python train.py --arch="vit" --model="image classifier" --dataset="flat shapes of many kinds, plain or patterned, on busy backdrops" --image_size=32 --crop_scale_min=0.8 --norm_position="pre" --conv_stem=true --layers=12 --residual_init="none" --lr=0.0013 --beta2=0.999 --eps=1e-10 --steps=14600 --weight_decay=0.1
Rows from block 3 of a small image classifier, named by matrix and row number. Rows with one number belong to one neuron. Each number is 500 + 40 x the weight over its row's rms, rounded and kept within 0 to 999. All counts start at 0. Numbers have three digits each.
After each neuron's rows are labels from the 100 images, of 14976, where the neuron reaches its highest value: "strongest on" is what is common among them. Only what is clearly more common there than usual is listed. The data: flat shapes of many kinds, plain or patterned, on busy backdrops. In brackets: how many of the 100, against the usual share in percent.
# fc1: MLP up (model.blocks.3.mlp.fc1.weight, 768x256), inputs 0-85
# fc2: MLP down (model.blocks.3.mlp.fc2.weight, 256x768, transposed), outputs 0-85

fc1.542:487455543510474518538500471484444528493560498567501514548554489493494542493519480463505452530531498591569490454487449463515473515559520538462546477453458499399441484476475554460511492469477513528489612487480582510522484475516480508348518528533543561500539462
fc2.542:424442452514540558484541454531514618538458518520423496459517497516519571563518493562483537541413475465538532542489435506513563536505537459514431549479458554566511533538426477570577533521518527525504575517415470485555476464489540537470482461492527525533544500
strongest on: count: two (51 vs 20.5)

fc1.449:500520464513462517495565475472528506505569475513541486508480476608488541495502484483465470515564555549437479507542458543491557440453496515494444529530558529411472499499528493538457556495429526425466546449606481500471487536422534546503508556457569537523476524
fc2.449:573463467451467383499540552494501489496491509512454501475519428561471602530460562490516464511595481495485434508520491488550514500464474501395522596489523468446499550451516474555467491433472465477443488473562518540457502441461457521477469543425487492496481537
strongest on: bar (52 vs 13.9); drop (38 vs 14); largest shape: bar (35 vs 2.5); largest shape: drop (26 vs 4)

fc1.113:536502495484503503503467531456562459568462499563533428491533501519545529542482464479445478587532481453470521490532507530480482467429514542504524490507529532434485507522512534490442469508426566558482575422423525465520442542434478478497454443429486521561533549
fc2.113:477490512468500562479495553526513546434476526449459499499533572440451538503523512545529498448488493502587519460467556473494484490527560490522450527553554482474569552527517534432567473433551422420502488506469485416476499547522501541420509519540455531460524475
strongest on: count: two (43 vs 20.5); largest shape: circle (25 vs 8)

fc1.440:498451477534509509474428483543484502562513565499436513523527453580418572542572524462514447544520494432560455551527503464476478495467410463516528488450533462479496541468590449523511452481480476493496484439490464517511507494495467529408500469492553469477487478
fc2.440:515490539471483484498588556489516472465481467530505519486570581538541499456451454492454573491505464543452520519451500471522513477474498535511523498515509552490528443498555528430461492486518509480506483570522556529448500584510536497541369533461488516470527487
strongest on: circle (73 vs 13.8); largest shape: circle (69 vs 8); hexagon (35 vs 13.6); largest shape: hexagon (26 vs 8)

fc1.743:525463488498485447499478424468450468508553472564513541526541515529552503554553470523514460473488458499563462552475541590485545461428490467526519498490490517442456578418512508589490440520480516525534555469478516496454539502491530512501493449515521481463600501
fc2.743:507497500476496482486466481546416535503458522495461462552424503437475404454511539507491495524502501548438583463509510439489474481519452568565483447446487511499503475594442471467495493493495515512498525505527500539477443469510515479488523511443485487558515497
strongest on: orange shape (48 vs 22.3); circle (46 vs 13.8); hexagon (38 vs 13.6); largest shape: hexagon (31 vs 8)

fc1.623:552474496462481424408491545527509546487457512572479553485486478529472559480515466535526492453514511595543570578494525446435480556583525523485547564556524503465500498566492521505449434452568470543555449467476552564471489508538519501510445459508468422546437473
fc2.623:487484518521538545470565517550541484566510481502464435434516534511571533516479479448551446552539510501556508505534464578522537446471492483541448477513462542474535469493502511499544552465393540511506584476435498551578461510426517443447472474532520554522401513
strongest on: gear (43 vs 14); largest shape: gear (32 vs 6)

fc1.441:506502568467564533551513485457484529589494513437462525540519486542514538554514488486462493551527378464552502526512420493494447479542463557515536489465475477511485575468537502455501423510565452486505414530483490456438498493509498508433472434563406466481476485
fc2.441:456527441496493420492460575515471466544514514547512487497535514392474296490460530566492497489469565502470494533491547530506483574463469488481549504532516501492490458506438520537491508508467598462441498515502490491523530478462493473560483457448520437458647555
strongest on: square (46 vs 14.2); largest shape: square (45 vs 7.1); largest shape: pentagon (28 vs 7.8)

fc1.753:522457512491532437513523445492505457514489485587520535497504478515524549525522446531469502516529506560551490473536543562474499470537517504469519542516476564471561461500532496515548509537463509503540563484538499546519501505578588497464448493451448525447522444
fc2.753:540472524539430541496483553516512510490494497465481493491494539551539620526548523435456483523463467471466511522498519479556430474514554496518550413541494433552503493534576482498467494418457533536542515498382433479506508527481460472440468487506553438546509541
strongest on: cross (50 vs 14); largest shape: cross (43 vs 5.5); count: three (41 vs 20.3)

fc1.196:516485479514554482467389491488562558482535542588508452482498460527437497532544451505482482595487563461492500519512510532484496501460498485474488603547547512467498491473523469528542530484421467493478500330479444507475489488419510504442505543430522516525523530
fc2.196:503502509466495479500451551513459488506483523536524509543516529476590379504439440457511524512448449494487457557457555520476474505532454477476580552512518523464447531478381448488495508521502527482511565422422572489462537428481551424562516427502519487504499535
strongest on: hexagon (31 vs 13.6)

fc1.467:480484515504567507503450398449508440520533504522522512467545523533527523582527424510484501429503519460547455520450507634524542469440479416464506511487463501474492585429481492576514454509442519535527503503494465495488554500465523542496499472576503476439530429
fc2.467:497501491431483486497466494509413526513432501490487483540459494485493497458507519474488499527480491516473589448504544454507436478542459585531519470446480517489491491560511491437479484487519510496502500504496515516484430494492507486490519518458502510537512467
strongest on: orange shape (48 vs 22.3); count: four (43 vs 20.7); hexagon (39 vs 13.6); circle (39 vs 13.8)

fc1.754:478442472516420467539431496439533495483542465541539542500511498447614466467593495510559405537453520530508555498575518567571544447507539487446433520494537482458441525479555495510556460497544472509567567494525530555458544461485498500450465558512509497476484480
fc2.754:479485480531528505481552497494494489503473523492474509445487485554493646520581516549488540570475404494494465544523421452527527572523541533459542411472433499479408477525526505506445490443489498488513488524465567487473456501527502468494472466498524476533483518
strongest on: largest shape: square (26 vs 7.1)

fc1.738:527552467547532493538441473493534447523557612519521498510535535560448523527544426434487526535547504444432529506503446509525541470431500511531538462469540491472488486469515505562525481504440530494399471441485454572440437526388509513492470479401516497497534580
fc2.738:487511551457485464535520517454491570445501528518550536549573546445545442489501445500463572486493462473503530481443510485560494536512483544434597547501507590516444527436427507451511511511565506421463520436469601462456512480536486489550498463471485525468505566
strongest on: circle (59 vs 13.8); count: four (43 vs 20.7); largest shape: circle (41 vs 8); drop (34 vs 14)

fc1.300:525444510448604512528555471463441495551509479466459512453460471525480551544561484452448471530569472510519444512541403495492489429450459538479495508471426472555517516451591447487477474494435457489561491450560466542489511507426506504475500491487541499489424432
fc2.300:462482524468470538484549550524488451469488489465440515470507582588595751507522501466491518508507450491489504519451495476503480514458474502494534494569511507449458520451645513461484446487540525466457511535475540462460507512533512441483494468424497518457525556
strongest on: yellow shape (46 vs 22.4); count: five (40 vs 18.1); pentagon (39 vs 13.9); hexagon (34 vs 13.6)

fc1.422:473560471517575483487444476514558458534544503516542538577507497509470521494477483545540526551498459491507486510526523543401552497472513461456529591556605526414497447455533514492580524518461528469446535420450514528457473512396528541493496442441476508443530588
fc2.422:422530560458528507582438472463486561456461608488507466526484504417538378486562492485440525455444535486492566476481566502534485541512521549463527509494527530457467579480441493519489472498576503418433511478485575463464441484496538515480526512493530484547565523
strongest on: count: two (44 vs 20.5)

fc1.627:439556483523553521547453433431512461505534481573535418476489511550496524451532502523481541470481563487456518497521488538432561466470550504544511531531560540536511464488543515512501535549471506491467577512469468478462536521428508448587468477499543539473563618
fc2.627:565490460476496438473515501529512512517488464452498535555542466508449672495489495461521488527507497478541465481487489468571496544526497493466536554418501501544482530451503500534485522511539488432491476471447557560524470485482567596508469515555529472491489507
strongest on: bar (57 vs 13.9)

fc1.66:480548574519462551529500462462458537493544435474542503565521522480542540496560455483444520563465440493467534476448453499533504463474501566575530526446521597456507512480492506438486491539574456461460497450476526535406546520487493494519455441545546589480510555
fc2.66:434527497533529538543482618471564513571514536474486566534474443527482507463444466562423511484455596504464553470512508503454468506516468524501480514521524489505570484534541566433525513522469489492478484543508504479567495550517515545520457524517554537436534584
strongest on: frame (32 vs 13.8)

fc1.312:550429484476475495493656533502405424439516499496542513523501533519566563547515492474510482491573418444529466534466398551523529500439445518504487520491532522404482513395541490496465460512514456439538557450568539494418486470450504521522525457506427523431498475
fc2.312:532429502486515436475443530558516501497483560521445566503484494468446447514494567473567471540500480469549471520528549501476450559547499425457517504522537441500500517523493479492558514491511459479536460475480502506496503460451452501434471432568547443547441490
strongest on: count: five (49 vs 18.1); star (32 vs 13.8)

fc1.298:433403505524533530511469457475499540537566477573523453506467512549571456486491471538511570460531568470477488490522486549478502387486403494473407512536525543569417498510495505606441487505544492505467483514459503482413514537481523533483495475554438494480571501
fc2.298:449523440478572482453552506522493576515484560537467524496373476462584576530507493486547538463491483507534527391516496623522517420455546471586499519545493499432488490587527494515453491513458480517467449454381466455464495492542499447519556544571530475464447503
strongest on: gear (43 vs 14); frame (35 vs 13.8); largest shape: gear (29 vs 6)

fc1.330:517509573456486496520410482474529506612543546477481453517562447518528542538528420442454516576466452470483527508491532459542472418516454564515505494537478529439520549525531540496505457483463482466444486412441575478477479516424499497475461483491541505577480575
fc2.330:472498474508467462484464636588540532525498466496404479476500519354477395525496505481536481556497484566533490490510508487461458554519501490479504569563546466430539468512476505461530495389497469478516550479456472480485501473489496461371525488486469450518522507
strongest on: frame (48 vs 13.8); count: two (44 vs 20.5); largest shape: frame (25 vs 4.8)

fc1.90:499561566492501543482537436423467532486510522512460413466476469545473513545543487409538500485514455453611443525484483567548581476486500449454500510577534548507524501442517454531566511504585451423554540422487473454456548535441478434521494472484488537477424461
fc2.90:489483463515489512480525566517560464462457530458468511459498577520481664509444531491508467483471466508536496508529519415549463541501516475455472422542474464552554476536543500459435442451552540417491470463448442494509524557464414487510443496520499489498481546
strongest on: flower (54 vs 13.5); count: two (51 vs 20.5); largest shape: flower (45 vs 3.7)

fc1.443:537469485488530504498533538439449412468504515505537523463494506523485536526513491459500510488590455486453468506462389548520553471396487518524463464516559501503527501461495467518448450489459509489537435536554506500373469475432482524521475487504474578483559441
fc2.443:509528567473463453567454530491546507476510596478463479538561445456509507437470547426524532507505463482537470477532494459505514521493504552403545531531527484491521457532468538511477493398539458471549451463426546499495449515448450501507457468433581467522392581
strongest on: count: five (45 vs 18.1); drop (34 vs 14)

fc1.518:450538576470477534532473441500517541557496494489457438497505462537518560557534424495519534504462457416547500503452483497536529412564493467455504542575523568479482560449514553514551511499586378421495497458475541452457502479439500470465473479577475563525503549
fc2.518:438492470545477481503480612511489467538537461488442469446433468457453507487478542457496482541491533481472469517550446481468466518474489497514486532517499380440529461536561492515483472424450510480468448523533423525507493481463508468439543514468545406514532539
strongest on: frame (84 vs 13.8); largest shape: frame (78 vs 4.8)

fc1.389:523375515465492492485602501482383439459434453511503533464464487487547530583522489482402431526499443509554476498530516469517494508491481576515496471515459529500475564485537482460434441491538535527544519505492506463495462485600513495517473437467448530474510444
fc2.389:489512475501523555522501564481498478474519505481487515527528515330483261494535492524516506515508509516440499465468476475493577540477494475484484465535608496481545487458433535480524501483496474419450504475529508447494472543464540526523516451513499577464577556
strongest on: cross (43 vs 14); star (36 vs 13.8); largest shape: cross (35 vs 5.5); largest shape: star (25 vs 3.9)

fc1.217:487453470468579511601513502464492516572550579470520539461519450532442525543527442551511469462587529469538550535550483477546526502474547452562448439510531458594500488523527456563464552559492530511482494556514435472535442496504503525518435433388454537555557465
fc2.217:471498557412525467467501531506528491482399554544504471485494550497505493531477493479425484532492499454483490467521420460498500577550551571471505539485465497503520524521454472514424446458506472412483426438494522570466463492492576529483473519546484503455444502
strongest on: gear (80 vs 14); largest shape: gear (73 vs 6)

fc1.478:457473482487568489520499495506477546537454555520496562438490476543444518539464475548559460537526597431488497499512509559456521527513550490518464454480492491553480570537490446500588515505454479477517504548529468498483457421435551549561524461514457471466569505
fc2.478:524485491484548485520512551476467511498477423452536542487486492491469565527535510453435485523556440447492514485488411438559472515525540579506529470536484455529458566528520428510446492480553514462523409496502517475438463451492512485519457467578476497585441480
strongest on: square (51 vs 14.2); largest shape: square (47 vs 7.1); count: one (42 vs 20.4); heart (31 vs 13.5)

fc1.205:452490500513473482430593485440445484483515440464507534510502512527504559504525465465449509543494467485476450499478412517570586466445482591532484539495496553551474486423473481474484502534540486435476567453508487555451553549509544562501463462559469586475520523
fc2.205:549510510540498530495525489461507529511541471464480561505544456432496448509496539510499464471531555499499486481519441507490558488549539456499483514492532553487569536480452472451470532527450458579544469532555509484509514539475487537500403504531573596512460446
strongest on: count: five (79 vs 18.1); star (40 vs 13.8); arrow (34 vs 13.7); gear (32 vs 14)

fc1.592:499539487430535457525583505580497478525589544485510546519544508438511519475467502516468523453481414498614454563468484488505582446508516525569540503562486544590465477494458475509482532543475542527588588510551489513491485534550494423470457511428495498472455519
fc2.592:462509450481505493465454493512443482482482462490575505495490482551436468526523531551532560517537564507518502462515479489542500501496525541494486423473456496476556462475501480507516480543458552551535489413492531496525557455538487520485585545475511508439406484
strongest on: yellow shape (49 vs 22.4)

fc1.585:509436556486416493475562442566474490599447502484443439449484435559540578512527477440486437524524424502548458533544498532515509490493507492478536535485473559511493478524570512550547497535499551473526517441476462539482508477452483440459481454521519486537443540
fc2.585:465478490506568521521483506500494530443510555451541483543450483530463594524551473493479527545473534445444480495425491528539444455516535488503497513467493481567437493472514460593566518461460443477488490433461506518472454471432563549496570467578577480488518515
strongest on: cross (80 vs 14); largest shape: cross (73 vs 5.5)

fc1.637:564373475449542531473439460535474525557477484504468451465502469531521559586531500502539395547527601474562450532577521507412510459438425484495493558529561505474466543488555462587536456471466478508496521412522456494476466491477504475455553493461457517555485471
fc2.637:447529474516472485469575496554480452451481508504492514479490489616525797437519486519490508442476499539507477538524520535498520482510525506507503512490463526437507448518611524484502528499528460478503520532446443475494515510513528521502513534540524517491512510
strongest on: ring (36 vs 14.1); square (33 vs 14.2); largest shape: square (28 vs 7.1)

fc1.506:486519542465485525546468472493528518522548446546546412512489430533536522489535464504457504524478524512486527456486476518409556415462453557466505592564559570414528525490507525521486451464450462496498543499540540438478490502506534447536523490487507578495479489
fc2.506:556475459460478434479516538521533507526474512491511478524527487589526577510447494388467477596480477439479437499537532486485426458499544517435519543486508496478412515513504429529462522442471537505549552353409514540509418476452525514468478451496531489576495487
strongest on: frame (98 vs 13.8); largest shape: frame (70 vs 4.8)

fc1.714:542521507510548515506432452509550499518515529534492546529531472555404530491571424487474514568567522453455495513474467531500578431482507479511447540513632507522508491484538506545525527492459481491477506402474503550502363540387495565458471513438494527479533524
fc2.714:541503480426468484516517541481498494453495535514543573565561565494573501510444455530466544490513477511521476516503483461507472561465508556433531537528493539525448519474426484448488523520526530434477536393496548480455564507525553516530536441493433523457527525
strongest on: ring (39 vs 14.1); largest shape: ring (29 vs 6.3)

fc1.403:542480569479439527523573478443457485541466487568502441475490527495484516500487498467428509456521521540518574490533516450527480465513477550512441433486388519575531498525546520437459479499483461555540542541526502464557521534615458425494461544458466552492452463
fc2.403:525486477515503453480455575519526496534522500505510480525491456435464385505513377461515479578511508518460486505514442485434428504499482481456481585470573507454427506448462500541496522475451487459469563421546490567539457462450580491453544517469487511491533510
strongest on: ring (37 vs 14.1); largest shape: ring (31 vs 6.3)

fc1.360:493487532502525555489594530455491472541506503440478530493528509540494564568507546472488470540506392462520481521520426467529462477433438526519531429470501467481491501437581527500414490487560485487488496480452536511460433545502463500423433420483484458476457487
fc2.360:492542499520519431525453550500511486490494514573536467522514553421516460444453523488584528501421533524491498531486561507537490483524529441506585593598463535466533497518479492462462565505522539452474517510458500442487585525481450415576452511497551432519525561
strongest on: circle (70 vs 13.8); largest shape: circle (66 vs 8); count: two (50 vs 20.5); its colour: yellow (26 vs 8.7)

fc1.151:527484468454518477486597517479477521583500494473476509415478458544486550511534496525479485533590479511504500499554438470502433450446480564505455468509419451475505537509548472490457514488466533541480507511611502492515481512492544502470493534455405503515456462
fc2.151:476485528470492535488504500509469537522490473465462525527520531553467759530557501544507516483500460472532478579429508461494484533462440515539502468474499477557451562439561518521488421498547450468533452593506561487500514483572440541500536452551475463453443540
strongest on: square (45 vs 14.2); pentagon (37 vs 13.9); largest shape: square (36 vs 7.1); largest shape: pentagon (32 vs 7.8)

fc1.564:513459483522502611487493473502481538516502499467411499442466462551441547552581491474506467545546468438498470586486424519446484486492468463519491508457553436479481549457522448565569459521452469533519418445498428528435480475435472493442534493490476447511501472
fc2.564:452526501468543517523526585517574473553482510459524567474497466486563481488455457512426502484467496497503498483544511487461408559530456574446522530528482506450427498529511517433427498476540512466528489534479568478536476529525555529456460516561463460477547439
strongest on: hexagon (47 vs 13.6); circle (41 vs 13.8); count: five (41 vs 18.1); largest shape: hexagon (39 vs 8)

fc1.42:477521532506461437497575480512452499487518497547501519501505488510530543542549453523481529521499404514551483484431526544495516451546515511495559510531481580435480463459540521525521539520543488445457571493464581482457503478551485398503437422485405513441505570
fc2.42:507474507592410553495536531568536493455553428510482521516485556470469611497522500487539471511506484466535502493527469492504455549505535462514515529499480462494540478491540441538500487467491483493550486564440430504583506518554436497447485513518549470497446470
strongest on: cross (51 vs 14); largest shape: cross (47 vs 5.5); star (35 vs 13.8); largest shape: star (25 vs 3.9)

fc1.388:547445553503480549501551466478450403517459467508514417407460471512546540494481474437452453454497480429515470511534519505484488486485454487516469446488430523586489514502482439509405434528475507533594486594478493440525524460555499413521518468496504526452486425
fc2.388:526477520436528501500478554510420487497475497517555467523477499418507344505534420459450518558475472512437518515485532483535440519472431553490519478489509528530430500477387498473453458492512506426439501492546527516473458440483550500497522503467444482497544533
strongest on: count: five (67 vs 18.1); brown shape (52 vs 22.3); ellipse (33 vs 13.2)

fc1.83:518507481511488441531483477413565473519504489562522471459493479522478531473491468519449542465530591534459545471564520526509546422441509514495409476518491553515552454512525481480487579531428537497498566492567465560551499602475478553510472602429453536515523497
fc2.83:572496507482499488498468550514521553613486493431459535563532391591510479502475566440511447559490488484502528497491471465506481517526480493490549541473542475464475554485522505498422518451495515451505505532507533539493482493492516534455426509474519440530533471
strongest on: bar (57 vs 13.9); count: one (57 vs 20.4); largest shape: bar (47 vs 2.5)

fc1.70:509422518486506505473478446510459488534529542520424417422487442545491571539534530424503455574522479470588434559536503533484505494498462495463516521458453495444491491508529489539528525497464473525515533408440395496483487461466513452422570483478541467552480471
fc2.70:465533491492488486556475558510566494601524480515589518502534426543549523443449460508473532506448539494484533454471539541445461529488457483480539568500546566430471507500565518519491548502481523484494537481492569521532490500440568482541465496506538515511503513
strongest on: yellow shape (46 vs 22.4); count: four (43 vs 20.7); square (37 vs 14.2); pentagon (33 vs 13.9)

fc1.703:465459556487542506505461447487434503565511530538481429520469462533498552524519528426508414562512490486513455568524475504472506501418446517531476549511490505429485540491536510545429409510471506466502468443492476490479499468431479525468520475512551445568447457
fc2.703:430488443488495455479520483529534496547498508505515511462495488605495666486440489531512514499444490509517472466524565549488440465568527461470514534515511537408468479514584504512497557486499524475520565476495531497543471506438533481518477471523513513482524529
strongest on: square (53 vs 14.2); largest shape: square (43 vs 7.1)

fc1.74:573482575472537528516471398520469530550477573509463425463470466520446544503537456469486513538499482511560502508548528485494556487522512486511439509485461528578526485467553517490521510497487387515514475483473466522524457518499486454479489495454535518523390492
fc2.74:520520527468515498517463472536488566520497503434450456527468443521455582473523594446533464542493473510491520443527500454503523442535542498452422481511592413477536519541562499534465496418528426479543496474545511457495434516431458483446462534532565529559471475
strongest on: flower (96 vs 13.5); largest shape: flower (90 vs 3.7); count: one (57 vs 20.4)

fc1.121:514521498525530563538486490481515501482571522507539402507489450564469545499502475487476506507511531565462496485515437482464582427464467529545455520557562546476450489498511505541493525490439476441478545505560479512491450493479543484545554505459503546457465522
fc2.121:444477447505499477493607507511512476479496564478473501465511476547430607504490528507542460469527562440512426505530522529546515546444521480443450503485539457504487507487548484564488531497482533452441445534526475556494495501500508570480501499485515491495537506
strongest on: bar (80 vs 13.9); largest shape: bar (63 vs 2.5); count: one (57 vs 20.4)

fc1.470:448454537467452534462488412494469552489492577499437446467463494570467529522533493585511496507453517495602508534545541529568506476560456517501468522525460498477513495501553491489535508508601439452480501489482433469470518502558477495455531528515489471539430480
fc2.470:500519507557522509497507487472592467473544552499528478494542444571488678505528482452468493522465517435533470534488569578526559484498508452438519516492538480495479523439532490532514502502509458496512491464416484514499528548411543525526447492514546526533511491
strongest on: count: one (81 vs 20.4); drop (56 vs 14); largest shape: drop (53 vs 4)

fc1.280:528537493496541499513521412494446497563532503497511527473488602446496486459524524521504475555560488521500572512548501511507544481450450424524509457476455462551536535489516503582527514509510558575464474478476479531541518497501474550443546450520473499402505517
fc2.280:476475551489566497435506515555556488435447467498507467493409510653482520448521510500478473552489469526470526459464446522482461538488506482473486540501518428476552507459557491494508479504522473417578420449477480536448470472440494460487430486513546497439503493
strongest on: yellow shape (50 vs 22.4); gear (43 vs 14); count: four (42 vs 20.7); largest shape: gear (28 vs 6)

fc1.656:455439498502518498470618453531510574502464495533559494538523476504570511482516549548503484533562496450514517565494468496546482468430499438527499528526529512364401517501468480570521445508461516541490533485513484566448478529478541526434551460467457541524502466
fc2.656:514451526531596496440507494540488496490483598540481520517426526493507552480462498509488471519541499485479448453548454568526513494466528475524453572499490546438502486466536512514546561494479477488526484448343484553452454512474456483467460475554450481537427481
strongest on: yellow shape (50 vs 22.4); count: five (41 vs 18.1)

fc1.636:523456527526618423407475517457458490595520524488478496497543488545439485552579544518571441488558499437494482491518488544571557486497543492525531539519499535503520548448519512461488531503530458519448427592523535450543496517508460488513544553454534491497523480
fc2.636:513546486551555503553521554527544505506501477455499554353493478557466635491487481585522490530549431558471476484499453504514496496525477476499499449509531539512537521458558518493561501450503512451577421456448453591467509503482536491521511469514474497555408487
strongest on: ring (34 vs 14.1); gear (32 vs 14)

fc1.428:528510466499489471521554504523551500576451502484518524449532503516511550496506486577463492522609489495520501487533461510485471463502517559531499478483501450495537490532535514455456473527493516535463429534505467558533437538492448527400454528428462505486487553
fc2.428:514479492517488566481548484498494519478454483458484504531514623366469469512504586512541474497479485503514506525541499458567521510472574540563450429549529460552558499543471506468462491496564560481507514474474437458531537594502464534454483525563464481498499508
strongest on: gear (96 vs 14); largest shape: gear (95 vs 6); count: one (62 vs 20.4)

fc1.756:476498525473466520545474510476473522611512449450462450490470414517560538526506509521485477510470430488513505501490490487436476436517422535503486526482510508466479553468505531516504408458553422472564497554468547462549561461482437476505530449588544497487411526
fc2.756:484475413460500413482441562553508439509442512549486474484493519558517581507444521476519486537473533514444486516535541464476447502468492506442522517531538471436518476542562510537448521423425547544449491425513492546498479457457522441499480495444516449536592533
strongest on: count: two (46 vs 20.5); pentagon (37 vs 13.9); frame (36 vs 13.8)

fc1.206:503471547403568499499526450468479540565514543468420504543464427538463528529508556524542449485516474534594453529529500533472493489546487533468489573517517479522507496463562469497480490527565503473540436541558495509517510501503532557442490458564506452453423418
fc2.206:515542510493513440608442547486557522545512433547564497552542486439563435469427511484492552513484536527421498456489434508424456581472506492475530551542508541507498485530501536481522481481447546426488552498539589469556501491508498502549499479482566528484460536
strongest on: square (51 vs 14.2); count: two (49 vs 20.5); pentagon (44 vs 13.9); largest shape: square (44 vs 7.1)

fc1.61:506491533509523547499576412453474546521533478482452472496522479481487522522526465494526499502562414502580496493500454513560567465530514551501502512506511569535503535440530492477545538543592410445515520411559531494448510521490511519491502505524396560491421451
fc2.61:555460529529469469481531639501508492470515473519482578545526526519568569505443538448470516514529462486480500492499481474546502449512514504563537497538502486518576486565527487472452470465504515467542511483443464509548531558503467517529434468524524523450463546
strongest on: count: one (49 vs 20.4); star (41 vs 13.8); largest shape: star (34 vs 3.9)

fc1.41:419512566483434603524500455458503528563524454466509392500485446523521544508496493495455520470470527462523510513491496546489534438500488530523459542541540512445491550490501499528509413488555456493543499511503539411537496525472470466510526507549545538494427513
fc2.41:526444497441533422501494567558539489483452530502484480467489492584508662483445496443497497549526487484472448501525525447479431488491522524408522526486526468446498475511583499537482513427452488462480482453525538535463430464427567499492479482449514486542548532
strongest on: frame (40 vs 13.8)

fc1.227:512509537472556489451489454520533480550491512512481534442516523448472533560525539518459417488537490469514473523495477584465600474492499428526475449491535490543464497538441460502486481474467542543472495560413519604479465508433526608522525502446377494387529521
fc2.227:489451457519459496447464559605511490501458474476553503517495498504481555481520536433462455513560484465512539483493412461541447506435561530483531528550509521475503525535540510529453435497501448481523420500468573502414427451460437465553474576554483482547449516
strongest on: square (51 vs 14.2); yellow shape (46 vs 22.4); count: two (43 vs 20.5); largest shape: square (33 vs 7.1)

fc1.32:478433473495463524448461440529457508514483517491409516460519527563455565554600530514554433518535468476568467549510550482486517486490465483530502529493541493462476517475537494525552438501482434510431484438466446542446487476455467502351539441472472444502526579
fc2.32:521494525501510513514582589501568485538483488471555576502539449530531493502497414493387510523513465502469549505480467475483446540492455575492526517477490518544441492491559492431447482492519478494528475564511566540552466541580552562475423531539444498453532441
strongest on: circle (68 vs 13.8); largest shape: circle (64 vs 8); hexagon (32 vs 13.6)

fc1.560:519435499474493456497481407469465484505531475600500564499531512518552519585553458517508481460507486494528446541454540574497512490429506453529532529515498541461460578409505486563496460531467511537548543490479503512442516500496531468496485452477548489449582487
fc2.560:512498505462496495492451470539394530504455524494467461549455491446482394461524530468487488539504501514449574457507512453502460482510441578571484450442471501491506460588452477453477475496493510520508519497532503533491446463496503473486537524455492491547519515
strongest on: orange shape (45 vs 22.3); circle (43 vs 13.8); hexagon (37 vs 13.6); largest shape: hexagon (30 vs 8)

fc1.600:447522550503493587514471414457498543548562459491444418512498450501505556524533467501507498514462481443551464489464513513506560472537527453460469561555545576472521543470512533548575498499565413463498505437462510447504524546411471489498501460574465530498494518
fc2.600:423510460543499434519454638498512496564529497467470479492505485478492581490427571431480467535521536475416492528501477468522460507421512503531497492527533411485502486537563492505465517405446538425436476491506488511490516510454496483501480480491530413497571564
strongest on: frame (66 vs 13.8); count: two (50 vs 20.5); largest shape: frame (38 vs 4.8)

fc1.631:457522503531493509493595471408469510479533463511506504547540502498478548499582434498450524532544480482491503455497474486564568482431515572556470494449494549544475521461544497463454504575537489459522509479533491521507525571489488581539485526568497576495500486
fc2.631:517533501594459501506522496475560514472541438517488540530508460510541587490477515521480505488504558521500510470514451529470580497523549464494505502526499531466581482498524513471480499543475492603552492550532521503531549550535490506522382532508585574473426457
strongest on: count: five (59 vs 18.1); gear (43 vs 14); largest shape: gear (26 vs 6)

fc1.343:471513486513541449498422407504438577480504474573422555502477422476502516462509469500607552477462559468518487507422530498455475492549493423465506523466522528561469508502496460469417524489526488495558520618565514501532516503572470532530496519538522441504484448
fc2.343:488510437523444481540446501466520462453511539495466441509521584467539712538462499455489545513509531525464434534556521546512488447480436490477490393459534499565434484522490534493469424496470513430469480509455491495526462476416509490516514451529510554553508587
strongest on: count: one (89 vs 20.4); ellipse (35 vs 13.2); largest shape: ellipse (33 vs 4)

fc1.344:493433545487472559452502464532516499521476508498423440443458511531494568597505483488483457527445472481594443564535549546554495477535469482444476577523467535491506501483551490471530503520517495434499563411479422507471559503487500459415475565485457471486529485
fc2.344:484510459497490428516493519527501463446515557519569518494525539550500726508506496495467532526488491452432477486464518512511508477435549486463522490477528511499490477480554475539494491461427479466463522412422513527471474481439505521530522450502549541517570574
strongest on: cross (77 vs 14); largest shape: cross (74 vs 5.5); count: two (41 vs 20.5)

fc1.740:484521455539475482488575446478466486486576455496500539461435498573401562471486524507512523503549534512456460509549395487497545485421490465487452482508545473474530444522555503549503532502464546443457456486556412531488503473458479525447527554487505436466539478
fc2.740:575448488450529430500428493548506504526473532541501468520528451546491634542513404502516447582573468505486463473457493490429524428486494500482540579471490537488413538478490494555530471519449450527496511436513530546465473420479492470516529453451502539533439549
strongest on: count: one (47 vs 20.4); heart (33 vs 13.5); its colour: orange (25 vs 8.6)

fc1.293:490423527483500488500475491525485498574435508516519458526409440542515522538537440538407448547511531530537455502577597554468444477470479538503466541528441486479543514535559478516486519529470490490501513463477426507557485511548514470431500531434513456493475557
fc2.293:472552467514438510543508481542519497482476525432571483522488491525482796453498539472494516501474479462505488497445525501557471511503539513482490508528547505484490492521568512510462572464532490450464512448466539451477477480431525531530507473565525541547476557
strongest on: cross (72 vs 14); largest shape: cross (64 vs 5.5)

fc1.493:574453494478571523524542481521415483496465526516498566457522478552488594535550483551455487512545447476491493542453436452544505399494439514522485472481503473507504517430625510488480500507482439495479478527509464548463502563474557495449469493455489512433528497
fc2.493:520518520499409533534516417473484502462473489468523497577456495565517796492477533523520529469458510526513483499470517483498544466543549447515494493541469529487470513504534528508487519502547497411424562567523516439464524509565538488546516482483498523474459541
strongest on: circle (96 vs 13.8); largest shape: circle (93 vs 8)

fc1.510:549497586462524511515461483461532543504494498531498503502535492505525535477526418562450529487517520470512545472481530484537477391528474470477501499473465558593538498506517522463549547524485419574490543511454534485489511517509479487519488509467443540516542511
fc2.510:492457503521512456494447556549477518529528504497421479492465466431452462552551463482547425546510461514533493540518443503495478542516476502521531540487456413484475501497513472542501416448480467470518429531502464535491520446501505489406562537498548377516487459
strongest on: ring (88 vs 14.1); largest shape: ring (82 vs 6.3)